Weights of a small image classifier.
Training: soap at rate 0.0034, 12700 steps, batches of 128, held-out accuracy 100%.
Rows from block 3 of a small image classifier, named by matrix and row number. Rows with one number belong to one channel. Each number is 500 + 40 x the weight over its row's rms, rounded and kept within 0 to 999. All counts start at 0. Numbers have three digits each.
After each channel's rows are labels from the 100 images, of 14976, where the channel reaches its highest value: "top examples" is what is common among them. Only what is clearly more common there than usual is listed. The data: rendered roads seen from a driver's seat, with toy cars, trees and houses.
# convs0: first 3x3 conv (model.blocks.3.convs.0.weight, 320x320x3x3, standardized in use, each kernel summed), inputs 160-319
# convs1: second 3x3 conv (model.blocks.3.convs.1.weight, 320x320x3x3, standardized in use, transposed, each kernel summed), outputs 160-319

convs0.71:481510561577496500536541496495576519535502499552461497509475533490494475441482566506472502499531469440542527486511475487540461466513500535508472475551471450483519466500429468466514552524448414563485462462462545513474473457497516527511537495565568525459501463542504437518504520506433463482492502518516468511502445459547463522443476557459515502482467460427533541499485497551518494555553500482494473550448567533560535520593510665516536324490550503516523497468476508469439532546555552
convs1.71:522537491516479517556526596486427506458541529419533442540539512454508422517504533475491478460506439536482562514509434506466471477382456578494410458468478464498478550516519528510536505544493492521487562474490533483459533517500517470612466482497530472430453450534473445480550470491573528528532503503489555497505471448502473531489490456547437470487497549497502418522495445498407577459550490555443505480484475505527450499562449502571516425511473517480512611507478472604611510489449585
top examples: dashed white line; vehicles: zero

convs0.250:514517442516591484536479485436632480558558481555448577548551501504411562542473562437506492490515535469481545462526508479422533511455458510560532502530528437508504533538451470527525530541548534497531517490486585469491535484490608535539550583441424435522447512482484499451511475492493530477454542532534547443506597561507528518521567448465518475576498458518553499463556462510454485565496434479476518509487524552465539510498469497423533554468493543477493499450484502496465463499485478
convs1.250:495478524538474571463469492488486530552445465543551514520565472487379533582485488523568501469456486577465420526453437459468519563499554490544492517437492556560468513391474494462491550478478434516485476472515606519500484497537469522447512595490477576486502518526479541518510471537463561505474495497496509549562530501525475518519560496540511556525495502504449540481513493459550479483457569485506530557519453511521504408443612378566542495509519497532462529480526497437479559487452426
top examples: line: no line; bends right

convs0.53:494522465481587481536550493520479564420487531531465507554509476467463452521453524508523530512551433498523527484469477456467482421510526528447510469522517522485461455495456508556493482469476515504446552439496512514481535457522508469462533542471495479452508569416515444547494455531419510544466501525455511461498493503499501401467548482506496482544547467463530491444495442518465543570648475454479553488525437494511509424483543463548527559476510418540522515479549523524565515574525482
convs1.53:569551538547482589477506478554522491460464560493486538524522528495518501508488512397530511575513569499501448543515508562568496486504558493496564498515523541515511511514483543506490481570525517506482505548457484500510515452430529508502530488527518468527452410465593556502499512475552475528528513450464495495472480486529480516570568409549515492460452508497501453500563514536500562591481560504533478571534460532524552521563524493499518594479549549637473465631500557478468472535532514
top examples: solid white line

convs0.127:494460443465565503480414433521505576558549498549468490505504557589499461505458492487476480467522485523502453460537494495430441416468541481501490500461526483481533496532480462437528432539515458465490545441498523477545466499529511467492471416453628426526514534501462509514468470535489524470550489512520473511505551501465455478498428521517542536547526553529530471526474496560581506436479459516525513478532485489576499496460555469506561483504537492543509505527572567550410514532510485
convs1.127:522528585495472432506568472523519417551522530520496486489491513495512537497428489516493497494494519496490471518501483546487509477477544514432571455455501473484469511520497430539546520493543522481497506535535478534525544345461464466476544587444532497511479518528452540503491373470476450434475467427482469545505503452529514493502528458556522459501513570502547578510569472443581471493534526439544489498504504500490523532490446502544512499477456591534499472418494468495466519434516522
top examples: double yellow line; vehicles: two

convs0.315:522467496524454564482500451518544545428525510496504504533433516502508521505544514420530546549471470492554429538503459495510466438498485530525475512507573529576512482541441535516466513479468511553436585496479553537528449472530518441529510529495485509492436509492521579475490589499463515483515444486507596543505507605516447441408513478457481582543536520515461495449540478461561503518550489563420476481442551468525462519415563466511490565559485484516457528572496405530487538545600495
convs1.315:528563469519446527473606499597498476447457523516511521415512464474476512461481572514457523447471519513497469529478556523407445551611477481583478538475477496471438461482509507481512474531592483455525397459511497529460538520483543491494545530515563475436506492506475420437478448517522505490493510542456485477532455509531608570493499517536438529472471477457485481479547457533460499488413560527492595474465506541528520515474501508534520539457494562415485557465512514520510460503510497
top examples: solid white line; bends left

convs0.222:502487488436505513494541479483544516523505499486478529505518518436602449555555459473462464512439499515513486609492487512544465468465499458468509472479509488473498497493513519525519473423476464522479460499508549453484510453572555500538457530473404530474454513501478513530504534533483490460537485515592445450587469529477519504466565575489511539442524508521476558539470507522541568540511445492452489517502400480544551466614493530508519463554539480471507509490505528470551493537486556
convs1.222:491521519544512520499459520546526471491494518515464504528494484536477419434463580498522508515529508488532521492473443474500502458457567503477481424489412526502557471505518592454552510430461470534458432476538439517446476409441508579538471477473481480529557527486451457470452516479576498518442557518486511548533489412513485529588532432515446492543539507435517550536455461555497483515499503548501541540550561565485501447494416446481442486454528454470527500486480530495513445493538540
top examples: vehicles: one; bends left

convs0.61:472538489480536498467494428461474523468558542540494513581540479513460491532478508451546578528446507532449479544445463469448483554494494497536519450527506503507531458457529575488537609460547537538482560524462552476511563542544453532551546557500498476518470629488512508470488438528448518502455446499548562480451482497518492509594448582549463530497522540490491552457461457498443471525545539467414559515548541525503423520466456420477529503470561482512470482480512427460466504515529531
convs1.61:510516519546489518424518535505509484485506543504519576517555499492500481473536539494481479498488435437483499484474553537532543400487571524573448524520484397498520501528489492541545482498478487552503476485489469426465506547484487477539462486536568500495467459526507461531556531515405487484480526504449472510513560455568502488490563500569564452519507450445470531515522544444467521394576460403484403503525428515503483521546464530487561528495511450495513463499445520544521453495535530
top examples: dashed white line

convs0.161:527536465517484484477483488500477451470525531549483422518520522363520465528484510521519529487585499468478494515498494520441541494602491516471591508518618495530469479476514524533480449506478489413518514484507472539522510514606507494523518510507497455577505530469544524506474470480393581541546522511496559460533484388560515490448505451454451491524511465450504517528539524550488553473494484524503530465488440574467471442503474535419523491517498527506481568446523492496476553552507507
convs1.161:553551500480532507495511478537552502552513484470501534436505455479470534501496474516469526550564412548539491455427495485527467504587495524535581469534490480546448456505495516466541520533566580492589525501502444518552520493547528456543467451606565549529547517499465495478499495456524489659473491532514521507546535491433466482546509486487543495574531471541498472497539497520535511540520446538516457523523499490515547491505518518483521521509547504441549502438528548477471507445467513
top examples: vehicles: two; bends right

convs0.122:504547467540435531438431438477521538519458560442493525503486568527451432544541488505470603508467538514459472533542536479506443426508557444454511469506520528547444412544573553508600568539464408535491467431468482472516448491486512449467508477525515482493559505460504460471460491461494483516477540494502518535430553534549452486494464509471498497573460435538529549506544507516446512493540509427568451569521455500498456493572549519473513491582420474540516491475528520484532444500487428
convs1.122:448491448488519537491498486518545492547519517455493483496456475492506509476539524429505505490517472478487476455477444574551431495571505430462475493486535460500496465500493490525474472558548469463455496483508429508471509433475409489520483465458522398481500504449464430492496527474440468483446454493484539449477428496512457454475503455441524471473445540520531483492463496475504475578499514492594425469450515495511499519477516510568533524531508489463508519414470496489529491450503507
top examples: vehicles: two; car

convs0.22:496506462495549505505525490499476511480449460502563485477523509526513466491468478542483521452474528519529504550491511539524448536536472453430541432592526573465489508540582516452506539427559441521470529521503559453520514571427477468582513445488502545486502473596509472485580532551467435439462533460502505499497429507532453439467557459469456534523502405509470500467485611514512558558495486515516532511496528554554517509500460526437555482547568468547512507468472462533514505545503504
convs1.22:480529506452504512445479436489529521480450542490490483491513460468548508493525467518516477492485597526387507464520494497540503468519556480553511469494489447514458524446505531534565538474492537436509604507470514504465493528476530453498505477522492461476567503520485506501466442511572513448512431491453489484495539401531532546530491532524613534462516457458485502465481586444460486528487536410469500446450465443470536516482523474434515492431527438430462437555528494529424514459506490
top examples: double yellow line

convs0.261:477503466505525449529577484487529450502542543518417423506482447507492517510476482635543595481437508498563491514557517522509453518578490455454494453457591511467511424493474516493496563560535507519479512456579477514515528574478534509544513649453522496519513521512505526507449521602507503484500518529471520540454501551470493524436566524534572483523488451460480414468457472544528510482479507491528504495489542443459428490505542511511480568490457565549516519529547483524494501495492484
convs1.261:488511561498512506516526481486475445492485449497515571501480526519502545487508506431479507447454587486523568488459539467544542517559520599552559547486509485528509528575500519557564481517557495538475495511518470572455485489481505539539501544502479467499476429451504443543420470456484466461468499577450507506496518439453495550490505504476514535506504463523521429540455559540471449503512445451504556540408419477471533536507535578454552546486525559424473442449491499536505436473510494
top examples: solid white line

convs0.69:484528454553553405499546515489443496543498457481533473480495437489479562512458490516553480489493546529496486486495486503555475487469396556509526504453513567443452575548535503467481506469525533485520452525497529475479507526461484513508528488522456450486554606522454535556505534438502438492452508480498537448496512542535485483455463424516505510515553461524513502502531497541436511594646515516539557443531413510486385504522467463401446535533492476474478512575484469499498416524537457
convs1.69:517529485519458517460484513535488537514502482513548536565485473499465456477519446467578520484485464512580445506444463477477519463451485477486541503543488514500560485408506526485466490518559491462513469522537489451500453536602462483470505534474507495471538447504442451485464473490464578481541477518466497446490498526558463467500529501484428439499500569488571459486483563539491488508383490491462541554520475502475486424404545528544586555492510518518560432606525548450482445567566378
top examples: solid white line; bends left

convs0.98:545483466465537502463476443562476499493488502495528562498482525493531499430478532506471455571473493536567444505534574459473516529540547580480569524473535576484512433513534522561532505565513526551534405490551492490531510513493556509451512437548526446503502522512492473461593433475494593545422536552552540456456537483455496456545516463471484527466549539507474540621469552508466537445504484489546433499462476466553475498485525515526514549538498518455568547511577574492537558537478521
convs1.98:505448480508525509514489503530453451435526483493537493519523490503580571455464495499532438521484470550517491552464510550479509511474511461406445498451446524423485534452647576495466484487388531440512463500432547497484491546487508542423514559512486519488484499541467566518532451446499453449411509451538471520534516430531451505555482536486453497531441486465493535443489481472420489435487472491441494518422420543528420524503534517420518498516469459512450468464434482439533517560472496
top examples: vehicles: two; bends left

convs0.246:489474515481514496469460518517447459536553491458598476445505464519519546488534460445461461584615509483480516508506523557505515491472484469470528520481486520491505564473535476451499432506509503489502450487427490503471497478508474471500530471499470504471533509478469488521491544472499497497463478464569463473459510469503451508501535476552490526496482499497472547469488498456474625557599517579504635457694388535534479547483529457524441390574461496480576541669495589463531396505532434
convs1.246:515393491435484479434418482507487527622559486512545438486455499506532512517538444441585514499595558507437427495527538473506488495525464491492510491491488516518517515519519523519479454529550502540529511514554486487527480538515478480492500532498484475462515497516511464487500454459506493463513483460525546464502468531513457447485469485481455467519511528497513514481488564502541504576498540424461618453573506545462470530460618393521463459524453526496568456718521642473473466613573445
top examples: double yellow line; dusk

convs0.269:488491546511473477509503559513508501556546473468530505479551487508471536552464484464535500523667471512561469434458504461508494544489437469528480500496521465436505569541449483512501461464558481471451535490447531480495447462527448505507497428564538499572543519470437506548535455580470534459472524519440493430516568425487477482514517486500520539515531516514510529529450520448515527529467536481490525452564420531503502493423530480514485436534538494469523573568504476483460542486528516
convs1.269:459487524433494533447453469487504473507517468607536505492518521531480532500498451458534517427589562449527514503500471432571501521542495521479519509538501571487575504522488458544563513486482544571504525514529495460570469503457509443509433547556489476483558543616498543516495544540488442584492513513520522487487470503439602495457527499450512453489452523521489447457502494490550462532509426493543553520592509528519508483486502479492499479486466514538452462529501516509455475481503467
top examples: double yellow line

convs0.170:410499461511475553531507505472445518429490494467496536506438500505461506447563460499433562500497489526482567552528538468551579604453489466442540422582527474536473505541480569537510505425488513524492516541465564465515487541489454532455451476491497455474559553474548520523420543449471513490488506522523500383507573509515458518500425447436517497520523489421452547490457509451544574506478547487430449536485512488474475518434524457478521481504556573517517509521486564514466565525576510
convs1.170:529511464473528451485534522544484557450477435539530483487501521468473500480482460505602483527490507582464399508485441546492519507507453471479476477522505538524527529476421511508522463472465471508588575481548551563512461532474540460496543536539547564507435563476479512528422506446508581517511518532454529483535526459511519523507524499485447501557516480559484462416499513529511485553533473510492529511480474463494511485447533489491494502519485496553488462527361428464495500449526471
top examples: vehicles: two; bends right

convs0.79:543524480493481521419532549465508524449484511512543442498480487480530507463553416478489482508527502434494501483533467567499464537430475461450521486478499512617441418448503443479526486486480493467527501532522473556469518500538499574496522479538548490477476528511558470509470542485445497450481542509530519515512467425502514449536480503483461484564486482546507576606506430470498602540579473512483418540553548537458500509480457517497481500509535528478528462547516496520443571556458527
convs1.79:487497545460573507468507529445464490487542481457532441535505506458497488448486490473584496528418628516501475467461469568514510529543445485478504478450538462522500523508531512449478504530508511446509472461500601517522488468437466491485511511459549570474456525514497493439457477464576521391446560413515503477480498557472528464467477544471505478483526510472488417543469525484457476485474492458444528490525509481523423499479434480518496448488466542447494464487482511548549572542464483
top examples: vehicles: two; straight; line: no line

convs0.87:561532516466506511479523497556526476524426479549540606487527508513548503512560484486536436502559479575494495501493521501483530462510525501538486500531513522512546527505514471467503516573466482499460540517479499521506465466548516433479518435485573480452491504501468531455507595474451493529453493572542521532522482543534550454517413506468525496516449448502425431580421487481486442414480554505486508548550527470497470528522498489568500415530546477497468576508515470489517534475483465
convs1.87:452475568501607452539515478571539474566492492531488485512536474507495491523532558469469498481500420493506486466521513524507577473452498538471472487480441529480493501485524524563481480563473477565425557510492457500482532476492472558492512543511484510513433547463543491484557527533476482446490455412491480445494510479473592517500473540475499469545470579514518525507471533504439536540478432519508445420473614513499478504527467466492445513587448531429474478483545449523452572428461570
top examples: dashed white line; vehicles: zero

convs0.291:500477513479371519440434500413479535525517583493511548559454465469463488490503549497488531496560487482516451520567475515443481489475515530497439505589438531456513558469538463441474494504515525521470565529486405466477468519457511479526492546456507534422496457492502565557456458519534506532543444506561485489486535493593528497414474389466511481514490552549448413546483504482519470475525459475571479513509574495509453397478493471425482469489481463437443555532522465477486483481535457
convs1.291:484477474462507495504519461458452461396493505503489462461544470520517489480485477538487536459511501498444574439450492488524481424464513493503508466502498480508433514520438461567471473517476445518479440549488506434569490532518489547548471446459469475445487478493449416479476483441522513468437485471470500489510510507467516441498530467450438429479486481503507461480498428486564471487533584453436450467439488494485536524488488538443510515457463457490482475512486462458464480542478486
top examples: solid white line; vehicles: zero

convs0.55:495532437511550511512515449522469548514517596506481498459457517473453561516555482458523502506550533566489451517511480527505501473519527429610515485455465483512485463483452574561508551415527487496517561517546531465513495489506514461497506469489456523509463512400528519523410548519526467533494462493488506494488517462435467563483530510511554538581489435502475415435443505471495479535555457473478591493476553517481500485499559609513496504455504501499419520531472569512520504580539491
convs1.55:483519541506464479503533548526445442478526563515490459475492422479527512510458534518490529487627476483482542495559453572498496503521522454488495485516473544494403541525502496429482464487463474509517412541511456502499465454464487555505501513504484503468530530517478586512507475418445507547517498507500530498524468482469456486467497553488591430493553487511495486498549479510518549547452496453437484492529456421518467530542516475520466521560465452560490539547520502483508496501531492
top examples: vehicles: two; bends right

convs0.145:495520476489516531464563480486522505488452493474507553461566502472515527478537509526493500571574481457488493556499599486489528459538489485439474524506559534565587543481540494528493504458498496520570524473484543500531439570505537501462443493512521463502498515448492422556409560478487535459531487486494501499529450477471497577476539514495451542514489540458527561480481405526520534515432503488464497456563463504498523460522498461445600616576526486493523501433478504475486536488474462
convs1.145:493554491458492471549512498520480499546528505558517533524571437490454468592535465534450539535597436543445431554516468541511529517570464500554542435523441537539517560485488501481502488517549564492526504483491468503521493587544468493508503513483499467483483521467522505494515470523476480533447492536504502526455583420474475550523509466511542527543507528504462455482466515490555478588468497504541514502490521518530475526479504530562516479465498534513464533484545536539471551541533468
top examples: vehicles: two; line: no line

convs0.112:427501495434486503512396442551506504497530504512502538501461541514484528509527464468522537554501543509493482519515426533434568528477503542536476474494480473483507502484464543498537575524424503495397399511516507438495480502506486473462485514496512579436494514534455531375458507509457536556520458575472450508516475493460457541463448472446444443549493449466499553433499506489441559470473499518486579528453496504511423563505580498566525524485483495471565514495558511507485524495456542
convs1.112:436485457475460556532561464485534559523524493529504529506541464475525538479489474442505523518435545487486530472563538516548403502479485461514429495460549510562426479529482571487535448473444511552535482460567485512501485517527552458495546475484451527461510451522567464524463558516526486475498503515514471457594522469550507470495483524558479510440481530519547462453428578508485471530534454468506535450481452512487470490484504483545470472487486501477466532542495525475497501490511497
top examples: bends right

convs0.90:502539550487463489548460504470571499541615451484450468524437492488459534527492482489493470447494502509582503499463479466486498516565457493476447480510575456463507524568493457491489415522515472533508509502477508543473620514460528513458471474450487524466522457503455565435465526427463457485476526554449514478526506483521541492522487561469544513530442554544544483466511566488467531444376521515497434487574503478488530508530557445503459519551485483511577532453566455503450503534438520
convs1.90:475428503500500496484452499490475523572417440568444462472534529567492473509495446496506578503495448538526501498547510479567449571514507474557577554511483499507529455517468527482495534417526519531524430504545601502504497501524541590420559497435431583504534557481442501539465548490457460516483442514470508519492551502576555478467500484496476522525472495504496521470415518538524403470455510468510462476565553496461452442436479465502479455456504525488412486424452486500456489443466469
top examples: line: no line; bends right; vehicles: zero

convs0.218:521506558511537506515556530567615519439553496415506538532511477516431538490513536498501518567470488488575571558488513553484510461512538476518476494527501526494478504545505462434551515458533500487468515481494533560516453493521498496470550499472458520526391475467453495549444507557534529482553506492443491535487471557489511537475543490474498474445523539521480531554484559447582529493407433475471440493588537510477542518541504513433533553584562570533544496517507421548498528535449501
convs1.218:487501446531426484489547574491522446516491480561579448502579509459477521633547504524527466410484510518479479559557502444542478586561503481491473518544524590495537499542486528480457498539466536485499496561502533498451531484486488526434564558500501498522522461521540536510526514488495524507544526489491576440482457501495513488489496534485530565460548476476529500516492492512468497442550511509576536520435493475520466489486485489500486511476492497487485424471460435483594597515486474
top examples: line: no line; bends right

convs0.194:492543526535472607484551549549477535474534493562559522491509436485508527481484456528473534531495480487478463436439497400522536445548505550518534411461491438516516402510464500520499535514515575473539479524490546418486523543561529490509566522466560490409443489560527547493472456566508527550566530516481512544435473519516451489491447451540504529490396519524420545490471429507503552527506567471451365483464500524469440495453512544458483470503527472470492527487457537534487558515496446
convs1.194:541541567534469524484424535496528509527501485532498507498501521559466526439558507471464512486500488460507471492457527447434543511541512549514491473500554466457468506508531528505523570530487590508486530571526479484546518456462499489416478452553499414576522529582508516521536658552457541503514475577497519529523503469534506533524430481520510550469494481423458475495443588463471552437483445549442522534463513489497496507490501536424502468508534464516531468508440484523504530491504499
top examples: vehicles: one; bends left

convs0.49:552464572556555521489469455510571516453449551531463531498540488469552524556505551481499469561559527499451513528485448434501503504500515457550540458391505402507547473554423470496573495463469463535432493495498565557475480485482477478456448491583519544468471539495538431456587534524457474523537445478453507544538495448465498529449428516471487458497457474467474481476524523501545435546631520528503535571495612489531485470568499584467587418461527468526518484479541523497515504488609529
convs1.49:532540439476506545601575539466537527492595524435557477566538515493514528512472548500444515472491423438507447464511563554474516531446442503512423458463482508520515475421500524466470497521421568522471507551479477524410493548471496503420525426583502468498543515530449485486530533469535504521545535476434579506451513410476465538513517512517493456504515524491507443493572481531511600542522510529493500527434499471568569559566518504503504436519434514530593479590477649526545532530486609
top examples: dashed white line

convs0.134:507504505528523506511508550491531466559469448510455542441507525587412512540490539511545507492505483490482558478495469466533535470469477562501527462543508490544517403503538526569522557524493503485536425488537528465485559521522580445494492543487514464554435503512481539445495516506470501531566475455501530498491526516470504526495519468535520429501499479527478412456459519455523498521523445489468420507498519488456532594555528538445438516468498530512430458417504528495523548456496522
convs1.134:547574544519512512495475463412479489439556468535515553533516546541446487522567451491494490497542509477485474426501497535492472539532467571450583502447555450470531426458441476574471529521473493535481502489509544516413483564496518515499532529472480506507563521528483527545566546552506530426491495585460490487495508501558532521532491557547439467532536462454551551531523524456474513457534444512516516478522459471487587512485503523507557505530474436549531514447476504558461469465477451
top examples: bends right; line: no line

convs0.186:477451511536425473539542459411601505499494442525466451496380550518466413485430520478452491556584510383461492487522454504487478480561543581434521495493454545490549449514476431519524482596516500590570493528587481535537536467506483512497457476530539569562494481544542481474516542539503537466537463473519509467479464498491487532554520525418520493544520496416463520485449464483480524454486469508493483449462578449448482542472516535428529497608465492510481468477476486523440545533502479
convs1.186:533554524582500490449479558524483478515555480533547516482484474560500498494503548541475496524570443507560488557529489591444599500458491492510469567543463575501503546500503523415531506537503541543496463492515503500474507492551488525371549441462520446475546517524474557462571479476511490543421455498470504521503485532526567508527463510468458570554549474535539461480456466509503535451517574477405495544501534459533527503548532486480510444502461422559490486484528523507504502501457500
top examples: bends right

convs0.254:481552496493566502454485517549512425554460535510427523469534536486567503483512436497474448508496535539542509554539452514436446446474518455508556445504539485501536511470520472474558506520461414454478528467514478539469442530432506446523464567538547536465493496513482584478452522479481464541456490512507451633509518444554478470427438508459438436520424476469505465499461509477480525494591600549507551527502494492503599522615516524534508460504571496456500523518477453527509526479465645
convs1.254:457511485437483502535413466514540477510448518454479465457479498521450472448538522462458486533473496426459471467478504518514520518522484519385463486444520481505555465473513472578501545467477482421428559447517464511502501556474467438543489503480488537563541485480450518510541535466516454487517490532426493534448508447511499540485459458507523515518463518481509487464527433466515522439470436572536476537465519595476567489528411449461438476522468571468532564388488552499450513490455583
top examples: dashed white line

convs0.26:587518492516483488544524461498569501467483465491479470504593495507463451500498498510510555515462513580510529475555452558454543467529543514609521503509520481548551464510437593474529509581434539551465400419513477454462547539436476491542485501510493554482475503472453477547491478478451487461520500488511550506456473515497474416484491523581565451506485478477503455437529537543518503524523593434481500514393500549530446534460503514500487450522478544488469462421503508547493554532523478
convs1.26:437434514458540532540517475520538508463510513504440479432443568515544543475514551584554460480548577426515485506529545486537473488533563542501494585573496490457537464480473536541486521503470480490483495476574451474466535426450476545482432477478463482555538472536533479567498511562548489491455412416540465482540453485464520531448521423527474585496482490444537510507564526546465542585518542462545514449579491537401510549540513519415438511546583495524531473606520520513432466532484549
top examples: dashed white line

convs0.56:480551497476520444487478477490549465467538485561510499498462496477546496531556484498469538521520440512491473543431431388542479492449494466559491511473478472533532479489496537502535556401499483516534539474496486428438476467511537511534559576476493468533488515468505478524526542457446540486476464557569548508487485522553521482545517458584544506466542502482435528443479539514562466525585436549447604550497546509504476474587443397495548420556505505552500475581479578486470479595603538
convs1.56:536508550456509461537530473489442519480553493452550536479514516498514530484494540533538499513557536473495493484495521546480578512490467501494518529505504483445475483546468482538532508527479523450493482493501481547476502484501527532484474514493470501542622458540511542488503458503537556517526476515498513499474531521557523495520537494520521451527473513509533479462553568453515592641566538502440528537598470524539629482584597469470571525531549481510592483610476640572515511507509489
top examples: double yellow line; dusk

convs0.243:539505579443518509441584514531512504530509487504478498493523548537473492667466520574447480459460492476449476542483481513518484466475563456542517525442528523455530530478498468394538517430553514497449532458486482534472516477521505432482509474512460528570418525538563531478523433486471480465534441547497529526555549472516519514504492548451545474514552518493517542589427493558511522511530535535485462537464426504494528544524457475551494489470520534565503534448562432539486462547425522
convs1.243:466480492549480505542491473433522514534519483533511493512471458445469461434465589509551475524467473492484493481491500492540435627454546484510512543437459617477476504483502514512441518486483437490460511541531510471490515452505529586485567535553511512479510608476513522525446565492532557580524484502485552487583523530538532559524520466532478506501510628459493448492517451499534515526488470543501501499431541542514517458500412511552457438548487442519544548468517472567488528536475544
top examples: dashed white line

convs0.35:518546475486471510467516528505459528597609502478501467451526505523494584538487457481506507523520515491513532564496502520482529551451544494565526506477408484486441442499458531461442450502561522502497393449478497478446536527518595427512531410561487422503500476455483593542484483457512540521492408518556521519496570505478475479466517511517508477483560503553437502467409574495523467490490519559535515504543473438512510525501452520541496476450500518497530545400528478527507466483466493
convs1.35:472483503509524455452463522477495513462533402535470475505524557417527495503504509524459494517447541573505477479401523537488466531452461541446512535528531515499504562466468501547452513491502457526479507435511612574508544496476453505429550524504465511472493560502482501484467501558506538541475423490577550470512473546478495509524518493504453504459458509481506503549480563503480419473465568499503444499530502529502509437481477483497421475521488495526471497471488489526482458420464494
top examples: bends left

convs0.50:508490536527523482515510488487550488441527574515498452437532402482494574495516579507477517519497498509507491433525477608463452579521447508551447433562448531515517477457555419538460599485530479556498445502538552575466501444527479573555519455504492495464494501497500508397563485556529532544481496511494481554518393435429474504458483414504451424395476488550476516507491481490504527505502459551477492498437504505539560525454490518529493477532510511471471501485517470495531467523560572
convs1.50:502513418525498554459486535505530465456528533455527500540503469438506511525457537484515535501463507438460498519459487431484509403506533513461463459496493440509494569496508426495464439579500442544486484557464379434482496452520555479488496518431562472500422498528505442467470479438493606542548558528504507472536480464461501462560434485531573461482424455509506523526468451505495546486568475471485483477512432454527538506515474536453519493503526399466560434462477424391513519487490483
top examples: bends right

convs0.196:534518486495467505470517476470540457506514471571456475476431450534495515453488546477481471527478516460500480500461487490502494472528532494499505524442468469584539428458486449519470538593463534449505530480481509488459545555488509499498509602491555578483451496577514448483574471541479533548604524500584486486520476463516485443533504564482477483535383544559436503508423485508418531414472477486510496451499543519440438499488497517461559481476537483460496510496465461453462526484449543
convs1.196:475478489451535494534435463500489554486529480509524469474502538600478450483551422437413510506491481434566501487500483493466441482516527564444481529543526500401496448519490431551492536550481513465491484575487490435495479462494511476495464497467505494484472423510477580508559505487490485500421452434426494471536502433492479447546495470497457487451451469390496397522500539489552494496491503482504559493487489546504497473479473450494475487475504573488484470481434526485514493428469495
top examples: vehicles: one; double yellow line

convs0.226:538508475484512433492524523490513500487464487459428499535590463484542549521551509489472436525519466532502485566444437485588519482524493482496591479528462482499473506503401552510467468594417484493501492456540495442548516514524521541481416440451505506501494444516517487520416492560460513428503520510538438464464459564481490511496527454492520465479558543464507497411425598498461576506373430519470528423546544523470489458545507395479447520526508467505485509558519519466432524511450470
convs1.226:459472471471473472458539514538538518605439483530483514489590526584522521560546474500517486539570525575584489537503511522490540541550543505563563491509419542528574514551491482420543495416581603526576563447463431526530568441586541579461477490504527457485583481511515478584482525552517486547481537535535560519557490474516493470492511493516550583479533535515508485469536557511489478562490464486549555473528467519472457507466500482564507522507525491495489511522524535462495584547504496
top examples: line: no line

convs0.190:507495477453488536486507578443516563544523495599438466474487458514511556507503559436464506454451589461445417516491415455521468451489454562485507532517512479455554410414414441513540513481564531555504496474476493491485462488480534486569505523455528575507484500539453455503551491589524556533532419498495484526517460518471516520450477496505482484477538519518396479529356508502512524527476497531482501469497550485445528490495484519440471489462514529434472476530480498483513494475548533
convs1.190:569491520453450545473506487513546441534544464442483460515513572520502513464470426474457496504536448491508484537508478457468513402483570563481396439473514486534535547522480472441443481488487472468436531528476424465461543462516539514540437478480496497452571472491512491469532447409521488488580485522424507529638476491470515482456481465491421484528501485449593503505434443462498513492491494504453511501461475522504574488474423499507511442493550475488460457508475473468567507495464457
top examples: bends left; vehicles: one

convs0.260:527510523432441460509480449458506480596551498442518487481524479516532522519504527506524519559526494499466542517487525507455542416508435502512497494484449508460398455505462489466548510447466490463469479493462471541490524489500536546537561539457486478535455487613462450517500536514457521564484423545500453494522534418471499517458535516548504478466510455478482524482494532477523592527475549534451613465603471527502486504472524520546518383581496506442579561637486586566476471464499475
convs1.260:458460413490485502493481521540463509560588508492532527446485502499508531513461514511529445546585516509482489513493485508492458551554439511481566480465531498574510513523466476513445494417503470472512485404531498537545493486464518554562536505536496473494460458450481475446407454502452508558491504514560532513474510523431511533506550536477496460486533477512533563500497582466573516528549548474429524426582525514461475516454589435579489473543458560441542523671479577507522471578545474
top examples: double yellow line; dusk